A small image captioner, trained from scratch.
Model: 64-pixel images, encoder patch size [4, 4], encoder widths [64, 128, 256], decoder width 256, decoder layers 7.
Rows from block 9 of the image encoder of a small image captioner, named by matrix and row number. Rows with one number belong to one neuron. Each number is 128 + 24 x the weight over its row's rms, rounded and kept within 0 to 255. All counts start at 0. Numbers have three digits each.
After each neuron's rows are labels from the 100 images, of 14976, where the neuron reaches its highest value: "top examples" is what is common among them. Only what is clearly more common there than usual is listed. The data: dead-leaves pictures: piles of overlapping shapes.
# fc1: MLP up (encoder.blocks.9.mlp.fc1.weight, 512x256), inputs 192-255
# fc2: MLP down (encoder.blocks.9.mlp.fc2.weight, 256x512, transposed), outputs 192-255

fc1.236:089142148106155125109146124126134096135129149140125138152091161148103169119144138142081121122129103139075158109123118152142153151157113138116171133133121148150113171159133135162153127124124148
fc2.236:145109142137147120092098138105133162156081100099061162109104136124104116137148122082130120144125119084141126130146109108146145143167180076128131149110130067080138088128160127133099137134118118
top examples: large pieces; vivid

fc1.123:075115095139183107138123152106125111155124128091153122130083126146099120102129116095076164108150120131116163148114149102127114136156166147110122098140173124146151164145148143106112144159118102
fc2.123:102160170145168146092125125130195160132101128087132110093145099132129108114125107091137138145109137099136088139131168106116111096114135094111136145131109121121118115104116135148127119135097120
top examples: warm

fc1.475:140118070140123155163164154099114097107083121132085093121130140107103100167114137092148141174112089138114185148115086144147169163139143117152135111132134137146110149148102121119127103110148132
fc2.475:171126110134128123137127124137145137160136145102134159118141148136164100123132117095163098109148156119130111121136121134110172145154152134138158162125104099158127139132126129086158172102166152
top examples: vivid; large pieces

fc1.399:111093145155114167110159143147165096135135163140158121109145165110119159102110099154150159103128159130112143124153152129093150128163127110135138145162103088144125162114128071137135138113098111
fc2.399:149147168102143166143132163173146150095155132123140106154101157125146106148154095094105128107087161094162126085149107162140158140111144169106142100129096121155106144147093141144164090103144089
top examples: grey; large pieces

fc1.150:132153125098100139100146165095178104127184119169135113149155139115176118164147118163165110114144106166137126122125144111122116129098124101146127145109093148151149143127145079128125123102142124
fc2.150:120153134161131169109137163168137141126086081137094161128111114121184090143154135166121137156080112169107119117120153118121132104138097167149167107114110146154145110084141140107118156139096099
top examples: dark; shaded

fc1.94:077120095111149130171154144102129114129115133128139169140145157151115153114139124122123161136151146079086141149155136147149157132152154146101142152112121120133129133174128124108117142162105096
fc2.94:128122138177166135096124119153161150121118122099151142132125105132153097117080118104118129149159123121148096150160188112127150115112140125106115156122128111143132133118153099148096150102103117
top examples: warm

fc1.36:080142118108189151145104166145117119112123151126139150097104105129148095134145150103103165140165089085111184143141154134114105119146128142108118100097119088094142116169109108118115163163098120
fc2.36:097129161116176162087145151117180129153072111087115141104118125115130100128117128102081104162167151094168084138140174130100121130076151118071133151157159153140138153108120104134113133154117152
top examples: warm

fc1.504:136145180116127102146161156131150150149166160116134110133133129151160127086083114152093103132099134158163096100106158130094121145114117115145116141131153118146131112086114127146159166134162109
fc2.504:169150126139065080162128094131100119134114134088157135097166141097124119097161141111194098106114138140109102098146102096129126104165123134124151156088139115115131154133144140123180129102156108
top examples: grey

fc1.111:132159148098162162126138156097171112156134152110104138137141104144112119105120104120107106134132144114143096095152159165114122165104122071132130153158133110165133149115137093144100170150140141
fc2.111:162125138127092092147126103162087127160153165102129150131145142150140132099115092092114138157127108124123162160152164144136097113112121102146099161126144106140131162093135089150121097120119154
top examples: grey; large pieces

fc1.448:152096132156175144089132113088116152094139159087145115137113133104096127159117111117101117135151160137122104164113121099111127096098167121130109108138089154159147116125123143159116166117129114
fc2.448:111143154156102104079105122119108094145117094130121092152165125167108089158095150157130138164099128126127159109099095117103121127156120172156111142152123135136110164119142150136132133127100124
top examples: warm

fc1.503:085140097108182176175100142134154068148135111108152174156113126148134169147154139129129146146129115134067145122127095114167115150161136117137116102153146147121155141138116163158178172104127147
fc2.503:169148134129097138101155152127136166099140137156112142095115117150140101131125099143115134126081144188109082102116121094057138133120131125089128106136130120109113123118100170144113104145111118
top examples: large pieces

fc1.322:111149127125150139144124149112085099121100140089141139106109114128151107115128097097120140126169123083098154110162145124136148158143165104107143113163128099091138143178108119096100166146073087
fc2.322:109152122121167116118096182123184112117116135098126140117163140143130108138117083115093117152130155135132105154168173132134104103102158096106158102136119139132110111124148102101086163147102101
top examples: warm

fc1.43:157093153105160125158141108134119117144142131102159085104123154137120129083147150096090160099170093095104157108124148139172104106091115097125109126119093091107165158111108111146140147104123109
fc2.43:139164127088170128084109145154156069090120145157093154158145100129143107101145102133151169105133131133151180118123154113112099136137112111148094122171113106112117140110089147156123117158098127
top examples: warm; large pieces

fc1.358:169129116155129112093158140144159106164141164135109157159106164119090139097096152163155105128094088099132105150147131142159109130119138098112163134092149126170116145114139137107103109165121166
fc2.358:169171137156158126094121108158126120117168153169138150111111164142090129129097164136106138104118149116101153113157131147158091115128164092115169117111092117147147138154104165119100147102116149
top examples: grey; large pieces

fc1.335:088150088128170105157135157157111130130088131101163155152138118167148108129131126110096103123164144143078139101117127164127129123174149103165107162136137152118167177125131107106173100113130125
fc2.335:150132116157141150153102160099151095121111147153111157158111128109148122157104102149129148182116174129153124128122153116119108091089130148133130143098158161171125136127160150112134165105114164
top examples: warm

fc1.216:115155148115112129114146174125169126170165171106134119135123129157112108132134166126102123103168117124153099141152135092103131148124102119106143172094139120136144133161125120088126154140112106
fc2.216:134073109147107162144104124176115160099098106110141149137140091130128139107141113173139179118072150125098132085135157129086118084103110151122168073155138135137134156094134123107161111164128121
top examples: earthy

fc1.266:091158125130124140157089146158143086143135163138161115112133145170131129119148172106128137110124098150085154084119105106117155112101159137144117161140115151109160160115159152160103154100114095
fc2.266:100099121155160089109142148130109161108113131095091136165094092112113121168129119126111137139124148143115129117150135178118116080149105164141145109143122094088103151164080159123121139167154163
top examples: dark

fc1.294:112153108106157118158141110098125098102141124104158114136128119164094163178157115157124129140142116152060182110163094159132132167121156161101142115121145156194143112169121130137148128161117116
fc2.294:161113125089122144120105122128119113131073081105157118141126125119146105143177125129143103123096130159112157122064123101116162104140145103092156156126115103127085070148100127129138129124141116
top examples: earthy

fc1.496:093135123105187124140151173125113087157105126091094145098105128141136136136103092121092166110134116085110161138134151106159137166138173110152092148123130136099149156128137138142100178131115097
fc2.496:121145135138144134091122141136158159137107132123125154124126101120120132120101087138093124132155138139143087141164179148147116106073161096108158134142149135128093109137142095148123128137106156
top examples: warm

fc1.308:152147144100160165115099150098121126134083147095155139099099156163147168158116107115084096131142142118118136133140135105127102105113118110114102116091117102096142145163123157142148146102129120
fc2.308:105127133146164130161127104111148109126153149090133128164155166159138124160115119097096099108171142163100086108147169103150118095098165100090137116136145117101104168150104162138155129128106110
top examples: warm

fc1.156:120130139136131135150146130144119121129140148128144135116094133148104143120083157158121102091136116145096134055107123115139110168139093142113128157143187124149093147139136124166171147125155128
fc2.156:143113133112107112128147141114164144115096129114123149109164124099160158123140121152147121121068165157102128111111098134108169100105094157099160135101124150089117149114086135116164115115143163
top examples: earthy

fc1.205:135158117152115174144099136147161107149156173127115096133131122155125117131134166142103108140115135141097146151180125104132130164101108120146148150139122138168141147083143120121126150107159084
fc2.205:090162151144157181104123147138143094109110117140140154138124126156179130178136101099120161178145129107140134132160162109113105089093148158092133117153142158161115123130129133118096173126083132
top examples: cool; large pieces

fc1.500:097179147079142117136122129102137108160181126169121119156107148173165176147133178116134113111133115125133125137124129124127102163148145132106164137122102118136144145119128127126113131129112128
fc2.500:133161115132112175127146171112146106145144117161097110132128132098156113178136133135106151131165152152117135118121127096131110098100093135107176124127142131182112145128111071085153141113133124
top examples: cool

fc1.421:117121141107171114151162129116107147087112094146144163101078164164152132164133122147147155103101134097092101108161145116149094134108094127156129144097170138143161169150105141137166170139137105
fc2.421:167124103145124152160100108114113138130109124108131155152120098128161127093142130113160147107078145150127121125067105139077133120159134108110167108100096154145129099148103159161147113164116153
top examples: earthy

fc1.13:078146151146130152148137118119125109172144198132081116150123132148122144134123125105090142142148146100119110110156134111145087160099128089130142123142131143184133128128180101145078160145103087
fc2.13:131109119162071149145134081163127125142165117119145144148101113140098132100093123145146130105114156149100149112147137065109076156146144103120111122155091111145139086138170099149101179109113089
top examples: grey; large pieces

fc1.458:150163145120157105125159161127093146092092115146120116123134134124098156158124146118141114162143138085141135163116086088154117131132111155128145133147139158129106179151159138170128091111080145
fc2.458:141110131157146085137112134104144162152128112137167147108111128114134118111099116098119116179125146142158119143088153091141128116129105138116163169091115117111119139119145092106118108080154148
top examples: large pieces; vivid; earthy

fc1.141:106170105103146102127105170151167152109119095154120141144116164170108127134119165134077088102120099129125096163127121148107144105124131154129117121108099145140104130167123159156155120138151091
fc2.141:126117158120132095157112153136132115099093096140077116136103112118084123134119152112122153143143150098129136162103125156190104154157143087097090124129147149114165124167172111113134101114141132
top examples: large pieces; vivid; cool

fc1.25:113120133144127109162158112091134120113146139152121084101111130114128139131166111139117126149166103135096139164155088097150170108150166111139121094116100137134117131168158144101137137130124135
fc2.25:117151106116109121167097122125139154103093142091147090121155160125142124120155149114126082124142167154139090168110138153129125109154113109143132163154120156111106108162131152156116116113114118
top examples: warm; large pieces

fc1.277:117164134105144110090162172157092155143082140163150143085147089141154128142090151149125157115152124157095122163129117147094152126151166098103122135157119116163142127097134142148150166126084161
fc2.277:147093114135145154107112163099104114086151150173157144167144142154153113155110119159120112117104156105142144089138134118135146110141142092139166108099154106110109108112085112102092146137108119
top examples: large pieces; pastel; earthy

fc1.371:113136168167137129152162158150132104150085138159167116102091147151139089099159097122101095133165134121135169156114140121130141114121115126111096144111103153142105147082136158145106130108109141
fc2.371:084119087091126147147107135093138133160153092141130090135126126104106150094127122092139146139150104122086141130131103140121145127161141155132111162152173153149114090133156077134139124129122163
top examples: warm; large pieces

fc1.320:134139153144139134105135136125121081132123115117119125104130085119133120129117119156122135090120106121095106121151130139144080118151118081127163130159117135122106084159138087095112126119083105
fc2.320:131135131168128103120107129156125159161104161088157138121135135155108134161173168114103096109160101136103117165125114140099170148143129161124099159122116140111098132163164167109176123088133112
top examples: grey

fc1.143:098173107083141121112130131099112120128157147123103093104116139163132134181139134091113119135128091125068165100133145151155107148158155139125131091162129169158136184137116140147109125141135105
fc2.143:108085121083130090103092127153133142122112118154108125141105133116115135149143117141158136162120165140122159124128116099150111117124091139112168161110126099118094092150135117120153107112121107
top examples: earthy

fc1.65:117102141136161128133131124149150113140149113166087128108134100146115138161129169148144140143169129105115102138142124106143096096106138116163122088124118119157129155148171157159058160113129148
fc2.65:142107123122120098127111140125118161134134113102143128092170147100139120115100136091110114096107150124143172124112163132113123149127119137111126159142098125109107149113168121164148157153110154
top examples: earthy; large pieces

fc1.406:132165120126131117130137118118114095190138189165135155149089162158103098148122131155105103098134140106124138115135168160157126131139107093147161144156133160170129145080173113141119144110120137
fc2.406:143116143152087141089128137168129155090126149087130152135176086137110121125095121084115137145175151119154127117156126131128095130108117152102102154128131136168093117125143087088117155110067094
top examples: grey; large pieces

fc1.432:095161121136129096106147159108158118172133156118131153121096088128126099080096112109094087156115113141135134111108135150113100112159108096108149155101166083132107091143156088150148174109114096
fc2.432:125129153121135083121159163097143125097141103124133141144104120114105107121140122154104095135109161146100157151095069148136128146167106113107119154100157093111127140146089132135129150103109109
top examples: grey; mixed sizes

fc1.198:094135138146124092121176155098115089115106115119126159111086133139120161128113122082091125106143127082072137102103161152140120164145138166129140152133133101153106169144130119126096134113115098
fc2.198:117170121157098146168144126132143160160109100145154146128174132122193098109123100142097112099125105105124129109122126111111137115086117115094160121147138151099098111141088148145112107119110117
top examples: earthy

fc1.334:161101130113106092165087108105146112160104160150142111160129133124151101134152162128153149160087089136147101091162103174100132118127142155096158105156165094134134124140138127114112130121109141
fc2.334:092097110126138149164158132121153106111095098111112166121154149133156121105094144080082173126165156140098097157128090124138122128102098124172125133148101153138106100161108121148154114128121144
top examples: dark

fc1.81:091150155147148128140162167139127145141096126159093121122140107166154152154142109111081107165179105096136142162140145102121125123167146134110114090108113152087167115173103162151108178137135145
fc2.81:146129167109176143152124164120135132173131141110107101121156112149150132137083098109137151136128106142138127125156155118142135096107156106100180126165171128112147168118103158095106132154087098
top examples: warm

fc1.144:128109115104117162159107139081115126161144147125128155143158161149159135091091118091103119128149133123132108091111148147157130136156095080116148137093090136176126128110140135087155169143104156
fc2.144:127121133104135106148131135092147097106088146097135108092132095093141114154149110169101172168095165156149113105139109159096153147144097134130101120159121147101160112094119092155167117125137144
top examples: earthy

fc1.122:141095118084123108151162144139103118124111147120116099095112147163111111096154129099100139103144116142094143098149151089132139145164117123144133152112153093135148163165128077104167116160111098
fc2.122:175129112107112116101120124119153146142099089135096086108148134060114133159128123146162131183087134136159062124094104130130153101113131149126135137114134135119095128148108125101138091101121159
top examples: earthy

fc1.476:073132149092155156139138163119154095149099134156124148137109127113103111125117162125107107140147149094075157093136105107156121121119123128129138148115139121152129165136131118103170147177136086
fc2.476:097109111100102105132134160088147094082113101099082131116116183115132153106138143114168115130110155101110120121089130145132131135136109138124163164141145141164115140123134123105161143125166131
top examples: warm; earthy

fc1.265:095119165142111152169117125121103095139126154115160142132095119124137149163156140107118160149141125151162112125138117108147138104099103147157139163165099163110132100163131094159079159112150089
fc2.265:110130164102127156158153098152133099082150129126100158125092139140126151145140118138103118101121121081163147123104105123115094174142091161146086133124133100152131161156109128152110124101099126
top examples: pastel; large pieces

fc1.385:084128125146196109122114147137087132096074109084144139125107125167106148086105110099093134151132096076099142135139123097138133136185121103142107146115174095101175137139123122121122154146110111
fc2.385:097165130158168161110139155098177156133093104089103153128120131134148109129102124122098127140158172101163092151165149097132128112084152103107152155119148110141103113136141123127091151115124157
top examples: warm

fc1.211:116098145124112110122108106164088146102100168145124103125093153173150109171106173155108140097122125121098168150122093149171106105128112102106159092134110113101117114162156155166117111122140113
fc2.211:128098136154161131106157119084142110134084160167095157122153136148138156130159139156162108113136100151120115108082084110162139106107145154113147126166114157120147138141142175152091129132123120
top examples: pastel; large pieces

fc1.112:088151145152127136167095152135131107167113167104124099104152111169159104137149131126094124109145161078106161117118132140176103149139106109158117127101145156148170138107166097140141144141140138
fc2.112:166109109163146145126119105119092151102113133097101108109156140094145156123114100107116144086160178099109142100125128102118126149143106112142145094149164166086097131102130108130150138121113162
top examples: grey; large pieces

fc1.261:129186123110180133133121105128101080144119120103156160157114146119095116150161166098110112158168108141067163115150117136151145129155101159133104102086141151130130160151127129138131091148117109
fc2.261:169145121095125096183162138129135154132110123125146141090129156145149122121136117119128084132144174115125099166126096104119192094144134126125119143117110100087127126171117105101170123102162130
top examples: large pieces; vivid; earthy

fc1.56:122158151125122149164142110095154133141137160119148097152090134123089113094098169098150125086152084163103137147130141098143152128093150103090117159104171148165112172082136086092132102123095111
fc2.56:120154104090122123127129136159111103129151130149150088114098163133162160134146161158162116149137155122092139144144157109139127107139103104165137104094126149163141119108148108133148161142162112
top examples: grey; large pieces

fc1.5:123135104128171144100140129127103142135107143124134099109091169100100137176131128129121138177164097090150170112179071097126147141106147139154118139138104112121167122124158122135092154107130138
fc2.5:133127134120092129136161119123129158155147143087102109084134158138138146088152083126134100166149152119156099120149098089156185128108155146138106132142079088138162127118153128100153112136166111
top examples: vivid; large pieces

fc1.8:134120161129122170143150127109165108152168162158093116137141117175133178132125184161115143131103134106111110108175155136123099173123101124139157115102126142166140142100162143157115135132153134
fc2.8:124162118139120147113092157113170147133145119148103144128124147117166101156082099100100130180164151114119118143151136120147114145097156118149156119146107148146113145131145074097127144152079129
top examples: cool

fc1.328:104114156125153159137119173172122143142101137132139116156084081160103112126131153145107157098133137094143139099132125157140074118109160133099159090138171099117128099087123142154134200113102109
fc2.328:137122096095119105095129118125126161100107141134096117113139117111088111144132096117131147146112134149135127172121083107157135138135153172132081148148138101099121122140128150104142094094110153
top examples: pastel

fc1.263:080163112131139156117138101156142089113092092150115104133118122127101145177111153160084094164161119142114155111105110089112112128152100103162132106171166115134158113139128146156117168165124097
fc2.263:143159117128173156118107106107141124094133160139148136096118124134101163103161101096116096118170144077127111088100081165162157127129133123144144144105167121129148159167098098169115133105089167
top examples: large pieces; pastel

fc1.33:130167157101114147141135111149128101091159118115086127172123173148089149174169104111084109147136139112092153148147091115149152132116101124103099077150111128090109115116160107091132092131107098
fc2.33:123155122130164092138090165102123102131149128157158147149116142152168120123121157115133087158129122107128089144122147089142154081109139102130133159097109120131137148130132145146129110133124151
top examples: dark; large pieces

fc1.40:104160174116119144122163110125104156147101161143164132162150139103151134141119141164146141105137085134111138122122150166159144164151108159087172111157126142161136147159151125130151108166138158
fc2.40:149090105122108113131106105141155129129133096127150090151153116080158098096115154169109099114115137175119097129051100167096130125123110113153164089130150099075100109115085123143158142148181150
top examples: large pieces; cool; earthy

fc1.246:157132128125151115161137153129168093175174162131093099139103106174151138097098114126126146141165144131086147107146140093130101133092100106118155094106087131176128167093142149097143112128136137
fc2.246:107172091122109119110129180138147096131115128128157155169139143108105104137116098131144141133175145155147118133113136123155095131120119106092129129127128133121137121149110087104135170138134135
top examples: grey; large pieces

fc1.50:069095146119150112119122131102133084127084124144153155123121096130091159118089157120110107164102150096088137095137103141112120136128111140166100139121152134143143171120151171128117126146140133
fc2.50:167169160186153146128121140170140089133094163089110109146156142104101094162134128157120140094091114126161125116092155089085077150126162138093095119155093170103114134137146159139119096141121132
top examples: pastel

fc1.305:097128117151115116163167118090162146154108151130110111110090163102122145172163123146146117143171150108141154114148124116168169132107113151178093147109127137147176151116161138120148121093139126
fc2.305:178159119095108083184100141108125138155090095123131113067105130134140156090155145162178122149158118126122077157140115086144120104167163148127120141092089155115120147146101153125140122088127123
top examples: vivid; large pieces

fc1.395:120126137136163123152141116146117125100143093122142155114154124103159122188107114159087113148095158132123158110138147164130130157144113121162130129140114190134118146119164165116166148109100144
fc2.395:128112116149118106161143142103121183098105144092120107138122166092124125121138105120157105128095107105159126137077132111157143126104115143110128102135150081081144065111133101112181128133122165
top examples: large pieces; vivid; earthy

fc1.71:110124110160157127098101178127096125158150127097092120111133084100113108115133111134098128154125140133138119113162130166118144153165163094098165154125111172148162112129147101159098122131126087
fc2.71:161149099131087151142163152108094102166155121082126088115090125103147160140125133118101142104180090112164162153104091112086107168129150134102104138111131104106134152138128092147101152127115126
top examples: large pieces; grey; earthy

fc1.425:079161124124180119140140180160131103112160120142091136152120130136117116118135128108075119108108125077120134161172098129172159118134127106147110139157157149151173164109099102167122123126128154
fc2.425:122105129139160116144143120170160096097158124166110104114146095099101121116127156149157104164144160136158164144084159118121084103133139118151110139163103151107130153153105112095129107098100112
top examples: pastel; large pieces

fc1.137:122095134132120089128170119134084132140124134121114102095095092117088098140124153093131165129145140104119123096164085111116104145173143147145117152133130116132124151152097144113139139171090140
fc2.137:165127116123098093073115111136163159127121141141087100125135113083101093159137142141128125131121147132163052126089141113091127090105134129103157147104135111127100159156150128119102099090130149
top examples: earthy

fc1.382:128105159133095153156168148160123137140096134138106161110114105099095144148115111114131163136125158097147122090157095168127152100140100172128156164111122098141140115137140116164117124152169173
fc2.382:129166163119122166138163100150133127121144148106154115096147146094142093141111113112134109115123156157143103148145102119085098150123140134093167161090091164133105127155118099141149151155141119
top examples: earthy

fc1.87:136096122127146134111127141105110107143138098122154137116119099145085140128088122094083156132135107111111159098133128176108135107089097107107158102154170114105144108149172124170108167111145096
fc2.87:154154118094103127107164121160113096099091097124095112099111159119134130150127102156158134121139133175136114161123128159134150096164126119081164114108108169090101146110122159134132100154145168
top examples: pastel

fc1.108:122127094151138127131089135131121108099117142120101117142120101123096135106086105124141177122126091102120117118130116167150130116087113126139100100153137150135120144091128169172111127138082119
fc2.108:168115143146124158121097090139139128114090109165139126126128128100154117159121130161116153151109130141119097080073175155089116124088116110097150099146165168101101167110100147120105150123116104
top examples: pastel; large pieces

fc1.181:153176106130160132141106112158167103153139150103138147149112114099125095121114111151142138101115146118129128104125114138146147168166133098148126152130127117165101116127149142116100141148093163
fc2.181:152144093140094109182158109140093154104108154109125109163111126142111116146156091144131126114088086134163121140130126105093103145130127160119091100139087110123116122114088155164182090109108152
top examples: large pieces; cool; earthy

fc1.145:094125149120095123148113161100153112172137194110131144108099123145157162152123178118105098102145129105139137125174162133128099159128094112154151164137142134162106169146151093120125149146125093
fc2.145:197073148164087148131099118155149167125140112150160122114189125096141105109137169126118139119099156139116119079115141139075098108112107119103179090118139154092141130093134131103145134132110119
top examples: grey

fc1.69:127159112116187128184149119160160094114129159153144118100107166122106141168099133089127149130108088093086137128138167163149100142142126115092102106102110143151160104124148136140141165164126096
fc2.69:124148096137115127124159138103094162138121154138133098096101089112157113087145148082099152118128108108110130130104086111135182104119123125106123149090160162091083133169138112107122138150118124
top examples: warm; earthy

fc1.169:105172120129109138111151155115158099169160167141138091106134161131128142120153188124143112095135087123090148110174137152150110170130114178129153118108144177170141138140148134129148103145134146
fc2.169:142121134095133139146172134143152153147136108115155116084098110151147129128151116118160098103065155134098145113083126148125125119135080145142173098134119151109128144150090112086152143111143166
top examples: earthy; cool

fc1.207:087144149095138161111142123159149105161159169128112144127127089129149139090081108148109133110126115116096147099161151148153086151124162087087125151153134121154147097096120140120106188155145112
fc2.207:143098095128099075149160091127107134132122153084138103091124140090091139102179112113160112157105126146122113135106080110125176103152148146151117127102099104133131120148136148129176096116120139
top examples: grey; large pieces

fc1.45:122132151112107138120139152119137117187148159151136095147122161121147145133121172120116120126137102137107085073176117110108073141097116129160137109148133135179143136126168142099129108107121136
fc2.45:133160153116091141116144158134185139128155111138102118141175099095174109144127091134100130151142187154121076126142172090090105100117143100124158110137128164182109155101131065105125171130089103
top examples: cool

fc1.6:107140124154129136131138153097116102119110115147136158106112114155099122162101160121155120147156157158094138132097130154113160131135146102115151106154114097151090145100110089094159161092126168
fc2.6:130096155137154155132150097103127104143146153154155106092152121116098144097112115128143141163138147158109148164126085130138156100145093103154134113118163147165136166143099132150166166130105110
top examples: earthy; large pieces

fc1.332:129153204113115126117153155126153154166176183149132157144122082158124108108123151138120088087129136115143120098113177142150071132158102081126147132109144097150110098092144109114161192129126129
fc2.332:176116114131072079159152108138117147128146155093148100089142142143113152125173141112196115135113122181150107132109109077119175101166110135119116130128101103117119104115124131132170093105160133
top examples: grey

fc1.42:133089149158173146126143118167133110108161168146112144159125088104098160156157128125153166161145154129108134145129128125122112135109129140092147113157091085095120167152137145110113135170104095
fc2.42:164128118127113116132140164125149131120097156173081127117083104151101132151096104160126093144083135124136159129139136118114160107116160164091141127143154136122168113109090148154087123122106089
top examples: pastel; large pieces

fc1.405:111116159121101115140151151156181118175188175173127127161128163118171160146155132179126139099106119122112122150135125170125118118121093111105145118126107155151148127098128106102080113134158080
fc2.405:150118130175112178125116116110196143148110100164117105180167123083187101137162135168101170138077106181128137122135181132114116085092086135112158109175107160126137139094111124092104142146119115
top examples: dark; shaded

fc1.165:105145181119113154114151134135157105160143174128165131137107091161154139129090138143128088074124128115132094088133151145115076160111110121083138148122115096127129112133151107100108169134149106
fc2.165:151133123131084097186135089114109127154129148097128100095129130134107169082162120123166084129144103137154131146141121071125185133178114142122102165133110098098162122130127129124170108132156138
top examples: grey; large pieces

fc1.347:083114111161158146115104101116157148119092096142115168173111124175092117150103161102097145153148115111130152125156127124149135116100115115136119146169120169129105119147148118099148153158115074
fc2.347:115109144141176129167122163160121094082140150111133131153117135166102129122109159113079104140131117084130109157110099117113140154110153146134122097137132138157132174123131148152121101136121099
top examples: warm; large pieces

fc1.345:130176176156124152146116151114137127158133158128154126118105113179163141122101132142095101085126140113142097084140173170165083154110099100123138154106151128167133100128141087115131165159138120
fc2.345:145155095108126070162148103095099112151116110129141119113142157107124123115140096106142139124129164124147071171133115071116167127166155146148120106096114151132140103141137161131167112100155101
top examples: grey; cool

fc1.37:151113118095163106111157117154116168120110160089149139159143161107096094111155159098111138129151089136083127105135127129139122151134164161097112123136135149127123113166091143128153143167131148
fc2.37:148176158113103108090096105143178152144137090124107117120154126106100120148096147120117132162138122128161074119118122087126121132103135116148158137085101109153092106141151105095096110081124117
top examples: earthy